Rows from block 2 of the audio encoder of a small contrastive audio-text model, named by matrix and row number. Rows with one number within an expert belong to one neuron, the router's apart. Each number is 128 + 24 x the weight over its row's rms, rounded and kept within 0 to 255. All counts start at 0. Numbers have three digits each.
Before each expert's rows are labels from the 100 clips, of 14848, where the router gives the expert most weight on average: "lies over" is the class under the peak. Only what is clearly more common there than usual is listed. The data: babble in 24 made-up languages, each with its own sounds, syllables and stress or tones, from a formant synthesiser. In brackets: how many of the 100.
# router: router (encoder.blocks.2.mlp.router.weight, 8x160), inputs 80-159
# up: expert up (encoder.blocks.2.mlp.up, 8x160x160), inputs 80-159
# down: expert down (encoder.blocks.2.mlp.down, 8x160x160, transposed), outputs 80-159

# expert 4
lies over: /ɑ̃/ (25)
router.4:119104141061141150157080119134133116117150117168117124152090100117095099145140165135194094125143106123112167141184137151081154109105134145112136092105173143111178102179128120099132083152135074106118102132154130128133131138151087130149110130
up.0:146126143137134127141094090125105102129118130124128136137108095147133116128156137141135085143142113096162132116149127107144147128117129129161108102138136119079176139148159131110143094111159104099139101106142168155151139136145119146093116107
down.0:153151068111108100139091121129126144157154171105165120086106125156158131152129124129148136106141140151128146123132108094137074147146097097156138137107127067133067107103155146149164178154086126116143127104137151141150124109127168134138114085
up.1:127091123122152129160131116162165124103110111104138109116090107093095106163080131135089078147102140114141118156125093114143110094118097114070092136173135159132092094136128132121135142129143098161113139171174139092110111130140124154134149170
down.1:158108122084151097135142110123106120155177180103103114116131132120134088135169108148069125107136187151113102159089141077117117137117136132146094111155117130140085099111171076136143156169138163108148087125141147150145122141137178158111150123
up.2:121113152168101107115104106120136158116181140129137148062130115104149118086100137164148101115136124127125136156158096149162125151167133084163097119106140135163138119126115141129129205102131133168118091135134114145143119172177170158125140099
down.2:138106114150136141090127095153141055132111143112133121141159142109117114137135136170113138144141142126104099157122111160138136130133162116141111123149143136146143183068131078133111130105124153205163146114135176139108119119067195127150149130
up.3:172144127118114108109143074160146089127115127120121137128107121104147121132135142182092072104156150129136060151111131147172105116166121149129145165119101195155156101097140107149145131075151100157128140115136123135106135090130122145138130176
down.3:128090116153177125102154150101080094112182129126090096133095137098146158104097144113123173128100177128115110120136157125079130144120147164147105136158096150108103140103135135147143148161135136083134102112121136158100134116099123161099157193
up.4:161172138139121151126159102143161117131121149150127143139105118122148131139110128167121112132138137092103119148098123141141144119167136165128183148121127152112142108131150108158115162107092123141108142116160107151132148147129099119172168127
down.4:108078157135129143092144117139095125077146096123096108186124129092086131120129143151144137171115161092118121127159103159118138120103158137109101126150139147071139167136110108140087109140167130114141080115142132097110100149056107129119131158
up.5:132126128133137112058111149139110118130091080150119141174130157145076130153095095096118145121120157200112140098141125137149150149131142126117153148123134131149115083105069103132090137134171101108150110073112117140108084122098119127136083123
down.5:097155143142131157127094116136122147111159106187135130133084077126158136139095173106149138176124136165152165152164151127111119143153105164166142123109144140136118110128126136109066129094151100093136117139112120127112151106127095146110123136
up.6:147138090126144099116173134117141142122145112126106115130124127147121122178110111170053134105138117117127080139080096151129111114158172110132150151144113122115088119120116122151138128151109144170123127120169114148129126123099140102153103184
down.6:133127122111168122129142146098102178096125099157147123114123130122159129149098103134135134119104119139120117123160138116086146133125166137146144107140119122141141093180101136134121141123138153071123126116138103132120140167095127127119057159
up.7:122131122161099115136130119108120112136141147085128111068097121160166122117144130161145122097127093109169146161119125108131099164136160082167084153107124118152145175107099102113189142115093110172146144058153129153122146174123145153130120135
down.7:136125145121111144118132106143166108182099128107161178148166127106134127174141132150117068133099115123133094106128134128148111154082163133174152125123132147148155134115152106123133116142076134161135140089129136164140135123102136156151100135
up.8:138103100165145140131143109122147117149092110124101111119135109118121136129165149121111133109174137135129140157083150097133142139119128109130149160152125150152129133109141136141158092138115104155114143158153115117077124086134128081078150158
down.8:155186067080117072155132119110103143152106129099127126100153128152154116138140126105093113070132131178110097137078150076131137109141119125136160107159101130162106123093127134159144130129124168126115152126107124149115142137143143103135116124
up.9:132150152137097120118111093126135140104110156147144184117123098122125103121117153187149081112089094112134114138165126170130132159121142103185112124118138146145162146142137113109108151109106091191149138093129139155161150201153127167127121139
down.9:145101155129128149075176110162171077149112092100123113138173171097079138127151153135147135137139132110124092111130087124154111142088144120136130146142144127142158153104122086173121128129133143145148126091135154170091088123104098140154134143
up.10:103104127106140158079174164107115123155107070162131113136138150099112149122149142116159145128146136124089094108151136154111125111121158162109163137142170096113158107126117115137124119168141132108122121113141095154122143108125107117163161098
down.10:150167117116095109175139171111129180114169153146113132112108134181171129146122111123168125128118127147124157115144112112116104123165099127106151136083125145155096109152139128134143159154118096081057131084136087134134167115113135112141096124
up.11:145120141170158099145125102154132136102129123153126127101176123144076160114106124089131143153100138139133149142131131105146121153125123140097123147126118109110088128150135151139093143119111168089138115145089125117105115113140100138039142181
down.11:104132116139119130141115118114112113098136145103138092140102095115147111087166120087104132126142137129092165149115095134139122130142139116129089135150118117130107166097148131145138136110118142182178139170119173092127134117198176113097157121
up.12:170134131171146157102128084155149147099135085123094113133131140117115138139070136158102127128132106108113111159127139159115131162118155148117109171108116146127145061115109096138123140145165099142137128114123110122063150069113120117132147172
down.12:154100096123166121151124121096098102148141165060097122123105139121161143146142116135167080109137193135096142142158161083132092126147116162179093159140114124120096126115137113129166169148142126109130093091150112147146171103126139138126136141
up.13:127125111127152116096083148122117105106137126084131123122095116099139161122134116090134140153114152137139115096156112125144147150095073146157123129111122142095150080146126123148092123126213098097103132109133159124124116085105115104123150129
down.13:130131122137116123142075143118100183133159135162129120133101133178112155124080128120143162156124149156136163112145178082143139148121083131203129135074124097151074117142137159115105148145166117078123132126088121138170149097149126111113107123
up.14:136167100140128139098133087142176109113103118117148160129143138101084147119108094127097149149109156120100101127090122134129096132126139168122173177141115153141109138086170113185105122099124144155158158123084147146094099116114124130150163145
down.14:115120112123166121114165143097142154125146065124164167125114125094167125162111150122143130122090088061105111101138136158151136121115116134133141138115155125096157120129099144100132144117119129123101180113154111157151169105103131136143116140
up.15:183102086114110103144123133105086154160142171124075119066147163127134146156138084084158129128139116124120105140121128127160138154152126134124091118137099137125082108102115128113143170105120163134144121127112102129170129145200153111075142132
down.15:137128125157120150109146112130123082127084170121117090100105114133098124057150099143145128122141124159095152122128170132136165088151117089165104173143151125133144142091116138168116108141120110158146111128127168127125147096114138099175125181
up.16:150111115133167149082087121111141130148138109113133132157110126108107167147078081106144139178095143129112129077149145117139129165105091116147115173107113126126117118116109136131122124140190101118139145089146107116111126110120086128110127151
down.16:123146109167133115165124103114105137132138112140126110108130140162169195100098152090100144151116126153118150114124172065157134154133082145160131141109100133130100096136140132131089098113147110090124124165095134159139123106156107144070103129
up.17:146139140137130095109165102104130134127097151129121152122116150133121175120160122104129164098140121103139131141072173100131116122120149103161156131126103145141125124104108129163134105101076114141155154145111137152124108121126091126122151135
down.17:110156120138139124092172123126097110063132082142141093133118121132123135118065163118088150175106105137110117123114193156134163115134133124139155130118105146135143193130099141131090094087176135125106157125106121121093163153109118101128115131
up.18:137116093094074110104118130123126134133112110085101121120171157131114167132113106123098160156081141136162068114114118094124122173083145096133143134188108116143137171103101076128155132137159146111145146079108125130125113104103143114110121123
down.18:135140122138119162108179083131192119153139101159134145137153142069122099159121142139117120144088123089109132152140132161126095133105151137127161152114146163143110108122081117158131112110091147192135102159099152154122111097115137124134142133

# expert 1
lies over: /x/ (27)
router.1:123153169114108153143140150130106134121107112160113118123141127139092091097165088079121126118137123122156111107128072127141144090133148145101161192139122107144096114117078139160114123108124140102131141121145146143116107192134141108128106109
up.0:187121120105124094144134131181173126146119144132108129098109166147149143176131068149132131092141141182116127146076145156150094187147113101122109120139093109144110113125086101109136155113154155145109130063137094093138141144177095132121135143
down.0:097125097140159112105098140153133101109141135152161104141120134075143123099092160140176147156102138125118157169176127136104160116112130150134141127118163139111143122156123106154138137151137122145136112176102081101166079132109116149140145128
up.1:148136138147131123171130100125109139159106160091132130093128149100124124127146131170119102115108113144094129118112131142174117167143106088146074124124119136139135117140148128119124167118127153162120122170109095125095155145180157090125135138
down.1:119101114149130140112102133147139107114095064149137125169124138118116139108117156121178111085162099166131140128156135129083153118090149116140133095089166127101180074147101158136100117120107102089107112132107116111132121193109067124149092121
up.2:151110128114139139156125126160149108175154157079103129143136142082112129146113155159125104164108132077137128137139189124159144164102105115153115114110097152125166126146186081123133121093163146135147123147109164113150116134118117143134165162
down.2:117128146150123166091118101093130143121119139145124111113146134149092103123119095135107142161146109104142124149154080160129169175110129139118129169139122100128105152134122169124135113136110187130141145138158163092170132157137169096110111117
up.3:174145136131119126121122145124098112138150183148055140124125143137161088113151142132127103132126125144158104135144145163138140123140130119125078127100079137144143153097111143143075158102169145170106132149125145130149127140147136101082165141
down.3:147141105129147138134150168129130102141120097107116114148137096117152119098090171131106115109120121154129117144130183138120141123127147097129112163107136169153148116146150114150133102127148099123117139123087087089118102117124099129130174170
up.4:194137109142132123121111163143113117131127151131084117128125140145116145134117082148129129119080165196161134139128126144089097165130100106112126144118107107092111127108099126142139159133172124133122133110132095092155094149164138107120126182
down.4:116111123131148119121132139173159106111142122132140097137108120129140116098072163120128175160099103114068160189155152127140142152136127100145139147110145138119155129143134084161132100117134120177162149175110124094142102123118095125134151138
up.5:171100134090105088120139139146126126113154191163100133103142106151110125148152113162128157105115153123149121163122134106109098126120123121140069116135093148152082102126131131137157132138114131154111145131103128133168129126157128079112131130
down.5:133128163152105142140139141119098122127131134143108096154123081155136105118110156195109175113119116161144130150144169136078094163113166107130119102094170113135125107126121135141148175153087107149163109124130134109136149147152096146128105103
up.6:108093096122128120136121145081146122108159151114135105106105144113146123135137141147137145129161112103093150165142138083116159135141084150203101104104149158115095091130140105110125151169115122110161128141102130172181141091115128129146165127
down.6:115145095088099111165150125136133146120141154103122121094106128105133122128071152164111102081111118108135142166152136138112079150147106098142135099160126119124111119158136083137185157145147114130142070099112078138110145131124145182124141142
up.7:125154147132083121107135123118139158121078124106146112129135140154142111141127116106104100088138137144143105102107071108119104130156147123096157129169142126136075131131112138125155185107099111144155132089133107142109120182129129158120113121
down.7:139114087142136114102090088087129128166126140094116131125140152123104136146156092091131155154132172122124129111094134113103133117098121150135096124163095167121144116155148145113132118122101130096155154155111183161145107080120103111105164129
up.8:131117123121168086078133136155158096125137101111115108130170157113079164181110141125134175127155154113129151187119120105151100141140122107152100137135146117146140124129086091127147091145142156119147128128147114142103086123111110110138150108
down.8:097140113103119119166104161125134120143151159147144104140092159155179112116104152130120084153065097126120129146125117159127126162142118119116144120128113125112115101132121144119163191153130111140092125107127144105138199155181154146118094115
up.9:126128098140122111121091147119162121120139141064130137143168128093121149152096079152106098096182091088138118146106125118137100175143101106167167127136129112113114142126150098109129186125124176129135107139147097138138102124132172130108125155
down.9:147147143085163102143098143159131136152189145153140158100131148134126129147121100149123097101088099155144126147118125152118127143116142096096118121108103095137118147182113095141121109125145172116141115111181134109133148133165158147099117136
up.10:141141091097126133140130116148143121176140130085088115144156150133089158159118147169112129130110128109148121172121151086125114160107102130134138135165124131131119106102153058130165125149134107101150082116129137157131113147100109150153174135
down.10:115097147158135160164139108137145104165150119145141103109130138145110131122124133102155074161114157167079155142141125144138145151135113141083090146153130119101124106123119158093089129098144126106116121130117148109153143129129134154123131099
up.11:166115132132143136115119143121145057118125116137087123106175171103110169143141133115117123142122140131140091162148122123099124139116119107110151150153123111105141138130157121159132080148133122120135163111107139134145119100084144128165145149
down.11:079160126103115120128130131129129123122108157195141117103089087145155108098135130131133123138093108149122145131145129174132140120148154119103121100119153125130109150106108161109142141149154113147132110091171090095145141187165157137133122133
up.12:170156114120117123109148121141108147128111138147128102121121153135134135107124099113107087126130142146117093131078136132082074162177112132087126154133079158094094100154124105113099160104150156130110152089121084108092133125175106138110155164
down.12:096101095148145124136087116137138139132181153133148083129122127135105145141135065112134164166075143119127199135135139130100134130080094137123087139127100136111162121145142108143135113117130121134161151150064138121137104094109120142094150140
up.13:149142144099168151185135121110166133176100106137095133135129136148127133178145143141141126152120148165107121147110132124097140126114142147094111133111132118108163095136128098147124098111147085134127136127101150123107118095100090085157145177
down.13:113091131130181109103114152153100141084188109144120098097115124155117101127104112112130177177138105137123138124143108145120117170133118106121093127124117106139085129128112149115115137109146155111154132132156155091125118116130147142086128141
up.14:134133102121168177134109121134108113154141101115092135158140147119118141132148116117100141173116157106148093136094129114088146121060128123118124153166118134123125162146124125196126078130123122106126143111100155138125063088124108099121151162
down.14:123172152100121097111110142107148115124116112140131125085140129089132081145141081139095136148133131116149108105115141148117157091087150153123129127116106130128142130115116103116114127144143149134136143126127172156164171130104156106168098156
up.15:149116141126129180111121134144123138139154161128063126095127127139125140095140106124138150144113124124176100115134121121160128185123155123130133144106087112139112156073149143173115138124143132175109121119116168124106079143138159139073124107
down.15:137101141131139159132140149130097096152131098115116113149098145098172102098146153102141108117150134164123119068120184125128117148105137117118125156085131139109142121101096143161122120117102114131098134110082118114112112134165122133095160154
up.16:170127132146102122085087145133116116161113143092088142091170184120125169128099130139125104142054115123152123128182153142132112126099129125146172105101150109131125149084144114164157142132120114131161136149083109127126085134116127146138155148
down.16:126120083088095114140144111139142097147098144172125101062135111145065108131126115110140140101162133147116163131137170106161125126152092074123095143120099139164110129119121162153163088124130166110134125132141114087145164134158137104143088115
up.17:139128111113118106104094133139163144132171154108113141119118137116140145143120116159113159134098121101129094165142141105141112160130114103147151134158117166074107104145151108113136135133145106147142125140113095102116140104134140128125143172
down.17:100141161148111147143108143150153147093150144183150140093134069148118094094125109167144108150114124160123175182175126178090148124135149126111118103118168095082125107184139132091088149114113117106141094147149128112135121150165148149122125119
up.18:168149158144124153126098159162114115139106164127085144136155138123080139181139096126134101118140103147120105125117142167086130121134118114118140134074122109126162131142103105146124145122177135122122138097136113108070092133148095124147161167
down.18:117126066124128103108139128150148117094175140136119125108144112158129106100110138139085152166125082106139105171127097136176133099137177132114139133120134163101104144084108099143107147110153141143167151127119142134101086091109172127112172178

# expert 3
lies over: /æ/ (56)
router.3:115092137195158136123096115104108086149133108109119141148149102101128169110107133129155155163104137146147164106148152107126162148076136140169130122159121115131156110100120153162110075160131112113129103098123149140087089089079094110096107111
up.0:126098124108160154129143138115105133150153123117084113124151122100158116105162111136113138141132171107114101112131143123085144105107150104096134128184135093118147103103150136164148086167129128137133128130099119139114111077105116084118151138
down.0:133167085085132097113146153122109140096131144118129111146140142132118083157149090100088154131138115081139118111090123133100108087145109128103129146150098131149087143087139129137161134125145163109134160116131152161155143132134154116148137125
up.1:122101124140151115087119167136111145126152124138114114157157096147096086161105119134131109112119116105130137118141141168101097084126163175050096148122104167139126152095092122119125133144108114132130113156140127149152131148105099126125137117
down.1:138129153108104111148142134149116114103144126102117098076112106129155091141141146139111096121131170153169142133121120103138085141142119116154096107145114131106128108122209105132141159163144114118131100127128147128136137133176157169113125110
up.2:127107127153130098140131108136170133117186129158123133091153106148094133123109136144179134134111124115160190177129115088116148114105140160118121143109168097093104098152150096127157125139169112097166133122102156149165110135093098134109108122
down.2:134124131133119124188164109121150114124136129104109100097153141142123113115140104118118123114127137121135171176115098119135101112150119131082106117130128107125081141118176053158139129120128147156120139161117131104115099155133149118109157155
up.3:127091100127116108099130124151139108114103077091112139147158117148101123120114117132166106112202124141103127097147142138146110095127128147144108160075156176111123129101104115165140114159121129115101139067143147142120122145149118113163119157
down.3:145098153139125098180201138104150136141145153127113117100141187165150141176124147145162153107121100106119156165103134103135066187148126095137123094098121106131104116132173126105162150157087163170114121153128134137138150141142147134096141119
up.4:117144167120120158169125110111138114187138160088153141090119098129142101097129110143145121104113132157177146140109158112136107139141133115151147107110141153135135158127180105145168128123065086135147097131129134118130147133128104153146144109
down.4:149111153169122144132098154100111119128122127134091117098138127131122157129138130129109127175116114161108115108107154130140217155100174167127105132158098126153111112149133124126102093104153108125112169110132113107119110171150071096103189159
up.5:101147132144131142059082095155149113141099098100170101126125147115114147181113153187126130137097104128146112136151113154129101140094111146091131108145137128136151109106125109140126142118141114157158136130125092140107074102101119135156132132
down.5:097124111114141128104123122171132121061111103148138114112130104118149122136086118143144155175151116131131160157153083148122094116099172153141117141149155096092121138118112122175091155119157119156173091099172114114099112086109139135138128199
up.6:125198112095127121149153142139116127125169127144135121142119142123150121097110125133137126144076117132146154116117089131183139084133130092141159170098149112117139161119137137166132105121144116135101125095142149124088100095110136088209102125
down.6:102112125114147126124128141159125122094148154143137139143148118118136147169118149151107129159116086083148151131101098146140171123136139128138129099086156147150105153168120118100109132126123130167122107187196160080121129137118175123121144144
up.7:099161160128096125138122092108107140165178143093115160131152105147121154116132147127103126103087121110138128117085156096159149130156114106174153124116100145163114139080126113128157134129090153126146101155097143168141156133133169161109122120
down.7:131132106162147159110101138150129088133140100137115114137122117116144153115072175139133130147126105138099111146150149149124134178098136137130090136118101178153150120163109125107104115148153102166106119147127141122124111141117110125118162126
up.8:109172177132114135117116079113122118163155149092146156083122099105130123101161152128105110129098129122161138149111171087109155148113131127176145091123160127115141138127151125145142112112085120143177115130096168130131141126134125168148143100
down.8:131092140183110145133093148121127130144118140121114138163121149126146176120097141141141137171103101111124112117146141146137209158089138170159110134106126123135137133162139157094099103126124088148101144116133123131127096144098101088103166131
up.9:126133095151121143060128136150152116126101102087140106113118115107096134169116157180124172150093123112148101153137128149130090136095116134103120139170140095131165127122107116143125156103145116175172124134115077152104096104110109149128125142
down.9:130139137102138131110122103169136102086159114117130116112116123105138097123087137133128130171126162136152139137152096147104089118102170148149129128136146103065122119129113099175082161124153101123153103081146128126099089089108146174143145198
up.10:149147117118158122120131102155132128123108092130131134146187142101121126115124125115095152140138161134121135136110118120131103086121160119122168150174130100122120095109143123164101103141139151102120126125070125157105093113105128096126128137
down.10:134177091077136115092129147134132117113118138118155136145123137118132074117141121096078132125155109087149089136092099141163126070153092117094143147129120149119098169083104121116135125098153160132105145125155103134133132122110137100169153142
up.11:160155076109103148131138179115119154123175144151079103112118130147142105132143113133118106125110107110115121141169142100095133112115114106113084142085127142118119136115137107125139093140138153128141157147118094119128125122137161094156153169
down.11:110124128059164098118139164141130090117168117148135123118152124145122104141118111145095146138102112138112112129101108111125105125125128100103106128135114116147099161123146100127132116157159185143136136084154149113105120124117180119140113167
up.12:138149111085134148139182127141138151170141136105101126124086112102129077101144135174138087133148143106130102144140136137130143075119160045093098133154153116165152139163100093138164082124130123136114107096175084105127129147115117096146143138
down.12:127168129061154076157125124138164153129134142105135143136147152116116130141124116135094107154080141096128158132106137086139083124093122166135169129127130147155079110128180105162119115132133122132171124133133123155161134128133166116169107125
up.13:150140142113098114151127128169186148131116134140160148090169116158132108139150126132154118077143083154112149139135131108148104092189122137141170121087162095141104126142178083098127149120159152120096150082122144146132147147143141129177118094
down.13:146149125135129130116120152112140129143079140105157149083120138149096111139144103126134114175125106114132097127098132122126181101142128125117144148148140103163123120147134112100119143108159137121113211108146149126169151156136117082176111125
up.14:153130128116144138145143143173161130200122133101075150142155146137131117108151122141121105073167093131145111132112154103159121080136138157132165119114125120170118152108133121136135091130131120143103122153136151120156117132114121094127150109
down.14:112129129126126129105141121141099090110115139139114136075160157127123125091133092156079177116127107158101116138110104158130097139114153102128129141114114118164098159108103132133129182121102180149175117144143081113102094122165159158134131132
up.15:168111131148139091149118112119108123117142089095092122133137156122158128133136110133140115138149107120104083119086156089122127144124131161183131105140147115126150134136114130098139120130105130105080124098140106126120101141151131115123151178
down.15:166152147128116105135165169156119141143144145167113117095126157184108150114120107104109141112142134100155124126125158152106092164147116120135165137114125108129118096127112149145168136151094117118110148088102124152126129113136121137150123132
up.16:138168134061093148133112097125133135139114145116090150138173105151124114115144095109068151129151139165129127128096124127176106124145173100148145120113133143122044150075123126143090164125121146150156117102124154164135114159110186160123111112
down.16:137135176129118171158149134124124134126126109112114104090109133161139125120123133121112154133103109142139144133110173151125147129135130105101080153097109156182128118136077148122127128126160143137098111146151106124077150109149126137129139182
up.17:102157129140075165155127103100146131182143157121138131100129120120162108101128138131126139110095118136138131140132146116159139137132127097171139121124125146151153172101126131139167110115084107167135119130135154143154151148099154134141137089
down.17:138080164160121147114115128109084117172153143095087133111114134134148169122123166111120154146124111151108094119114137148151180159102175142139113144150112152166115109154123144103130119120137123098092169153132136129142097140133083133104168143
up.18:120142119141153141124119126124119133126092092119143103130098123147084138182131151143132112115111098109138120139147087136122118123093098143097118129120154135134133072148073108141140140129164121122133139126163116139109111128123084133153127137
down.18:087140103132091108133127139150146134131135142126140082085128128153164144105079143125158164159123113175134163175143115100127112140137137146181140128119138103165087131124168110151132125116126093164120104125146121120119136128142151134131118155

# expert 7
lies over: /e/ (28)
router.7:100146124212129147143148146115100164131141123110145095150098176133171178138132167137172148115098117106150153112126082131135117195130099107139078125086110111134134168148129126110144148149118164151118141121162092104122133144120138165110135089
up.0:079098128129154147131106118159131144119105103102157116161148100061085146139132141161117131154089158109117124117158147151125135119085132122102117138142146088126161150129131105142110117148150122123160120124103095119105117091095110141151120121
down.0:132098143139103098108167111151153120095112093187118090137168121171117117159068123167142145121131095102117149160158125135106092143133169180112123099124138084111125143101133083164109119092133093171156123144134102129151114120106115131105126187
up.1:128103129104172098132062118141148124139151127129144146105181122133117140149107091092135146179111169115128158160113144095147128137102130159167144135134128108114114122177158087135122113152153152098138124135104168115157113109115126126107107143
down.1:147142126108119077129190105112159109131109118119169145128189163142072121152123128125105143105144127111105130138108152102079096138125127143097178123139098124110105118127142076135148116093113135119142174143090088174128104121085095094121136142
up.2:106137121136170145102153113126160132114078101120158121163099127081105129175086131194104134150137140101131119162150124162135140155095131112118124111119161108134163098153071121162133147127140064132173117127166104146115087123108064139145128185
down.2:128124125139084124099143121155110148096131106131135096144089089116148099134111127146133155168099108116125127132154129162141104119116160123103128111099125117072131158122127125152118141136116096153161106115187092101093135101125116160121133168
up.3:106130139161125166125122143132146095113123114112114112185144136090098176166130132177110134161109175130097106097141137155122119144095155120127095164117147134137144152127097110160118097146097133126150106093111101124077090085100109124169134141
down.3:111082107164128114091163118161126135068102108172137112146113097148119098132117120127151120134133122112150159143135113136110109136162172158125126128136118105110155143088114142145083144098146112147167113156159142121161128136097137119111118156
up.4:157149151114127148112142145147144100116120135120084096073159139144089137136155115133110108149142177188110078155109148108116141127104121089132122164141133139127109122118134113165181088145113103135156131125128142122103143110099134138147118173
down.4:103144109121143149181107156129134192158166137125119094129129124138156106128141100157133119126142151137142139116117134098139138088110093084110098110069154130099109150178137123095105137137152161143069107129182074101114124157103141089163136141
up.5:127161142096121115098132127106128089107131127134136139149158093155132072122166130103137123084171132167092140136140106154112136081137133157088114146162115103158159124127096153147138132120118142104122182119110199144169157142118107111149135112
down.5:103133135130131136115139119128125186110107090141139164116135120126136099091178140124088098077168085124118115138113103119135140078184154148114136114152128133153073124130113130068094195111113150126132128137141114151134144161121135141123129134
up.6:114108109128155142102132115135188122123103095092151112151097108093095141168118127181117118149108149117119120159145144147113128125091122132126112114188151082122169095147111109119157153142122084149171127154106079132137130110125090161133138137
down.6:129116135114081113111147119168125124074131126151118114103158113127153076098098101172123135141142104130100131151118123147124125133133171137092110110106151117108103182126127105163095134103156154177168113114160110123110107119107126145127130216
up.7:105128097134154142129158098103156136132087117116156120153099101093090121173106119175113112169106120099088123162120124137126141157079104113123122116165137082121150098165082103119149152128121081145174147135127103124142135136121060135130130137
down.7:122113134108068127106132118139119122095135129151129121138119108123139075103089120162112150159134123125107117145135134158117122127138167130104104109125152119090129152127124110174118134121164123170167130124132110110083110112121132124100157212
up.8:135131106123150108162125129127167163154106160101136146106125128154157103120096132141150142080124102152121152181133115119140084144167096126123145131085166137118128106144139083115152168124136117141091142152136120126149146159156119133183142130
down.8:148156104117117135126092127111147126160126138093168184106091092151147146136095125141140090148060108144122105106128161117170128137108121112170159107111147132147115154116148105108111146095131091128111175087104160157149189112140133152186108119
up.9:126110144154146100101113117146167136163118150083127185117179156101068176123165104144125117157125139114138102163086110079163142118110145143138154146167120122144113128130125090155121122122112141122134133132096159182131154113108107108154126113
down.9:115108171155137144134140114140106098124120161125131143083115123155153107117155119120129138084145095126146129117115099141137095112162144096063060162107107140110146173097121143084123146149129145132089155155171156090107116118152129114128163141
up.10:123140138099133094092109128107134097109110131149152143124155104146125079089171118105141086088151130138101144126094116133118139083151124158081113143175136126139166132119127144114138129118117158103129187172118170146152163144144131128145139098
down.10:107143123130130134123120106126136197097123104158132164121175121143127122112188114131104122098197074114110146151115110125137139098190148155120126122153122107158090144129113113103109157108133162153132135131126120149141146161134139107121128129
up.11:139124134076101111142154104156114201144127174133127118151139134131153081173105103142125114108137105094139123125129133124143102139177126117117146103084113129138107139144095108122099154118162183146139061134182095118111131145128142118140151132
down.11:144150117075106163166120162147122120112092133139121132120115103136102118140136124103110115181122128132133107100125118130167168065115120131089125147097142140111152132121140106129103075106149100098115108135146146081095138095135103103150138157
up.12:134119138128113118152115119164117194142131152093107105111146185140171135134146148164137148097117122117111165127124095139134090155174086133110121132112129153102081134129139105140148182092114149161131137032116116135092132159115170142108152104
down.12:159124127082116097115165139130106073156122118127128130151114117150115159139089149126112128147113132131132079095127150104138077143082124134146171139131085145097130117084134124174112116160142100088136127109126135158138134082112101150150114143
up.13:173128143126150135092124102150135072137117088132097116144148143128110155114145138109124135173127187121152071132097163094098136134080154166159121132147091133144137116120140124192104075131105136102118158129089143134115106091123081098111146142
down.13:125149151150140133117190084135162107130113089151134150104137116126122106132131126128134113193107126140137107146122127170152124125109142137143159155151131132109134105144113150173115098100087135134136144106129168167101142108130121123148093130
up.14:131161120094166112149115119158151171143137126142134152116142125132107140161121101111121144111144106156096137148098142122157156083147118139125197115119154129116101065159107125124123131121120135101124150090122140140163152132169114112171110106
down.14:099132153135156137122096135121080148165169153095140155113079087134176127132149150098095174132121131147108100126099170113134172124147114143142128100124110151144088114101134150079123152125107111116138136140158132113104160119152126135118160102
up.15:124157134099122114155157116189171138138091164099133162097149176122143118098127133114130144123128120114093144180109107095178115088158125112111152126084163151115117117124112102153127148130109160131111157111127088162122150157145095114171144109
down.15:107136124142108150158090129125113104151123159098193132118066081126180110135120118152120079150099131137122115154134170106114148118151113102115092137138140139110117136133134119071112175103117086142130140134143148119123175125159142147153124117
up.16:110142135116113118165127142117139172145118176109122120132143178152187139149126138127149155097109068118084177147133095134128089160153104123114153125085152118099093097134141108120140183128122135138134147095129115138115145143108168132096142093
down.16:161134129064134111106120121124112087149108152093155155137105100136135142156094154114134114147096163123142090091115168108123092122119132143177158128124100164118113123096153127151116131114144101077130123098108144164153144103110104162163119112
up.17:157154101094141115175117137146158143170135173078150162121109122170153109152091092138145138070138098150121153142111122112134103127150111093126148105090143132125136111122139100133154164123131146158110139146138109142139113183157109118177149113
down.17:127154103109089122146109106124147131123116126080180152124111073108132106141143133155148091126070120130120112137135149121127148089121114089145133113093148107124123128139148117101106155107105107104117151100100132140154191113156143136170108114
up.18:139099099114114077146130158120158118135143143081129154110184167155114160170079077144167129108115135147124165127148100123132084125134091141141145154114146083120102123126139113106158163164162164134121179074119156139165117129114150101129101102
down.18:141132142124175077126143101148157085142151151083160155131147161163130149153132118137136107109108131103110105135108170086156102121155109121141143118122112111133120165118178090099132097086124163129111133124147130157152136119141172135162144116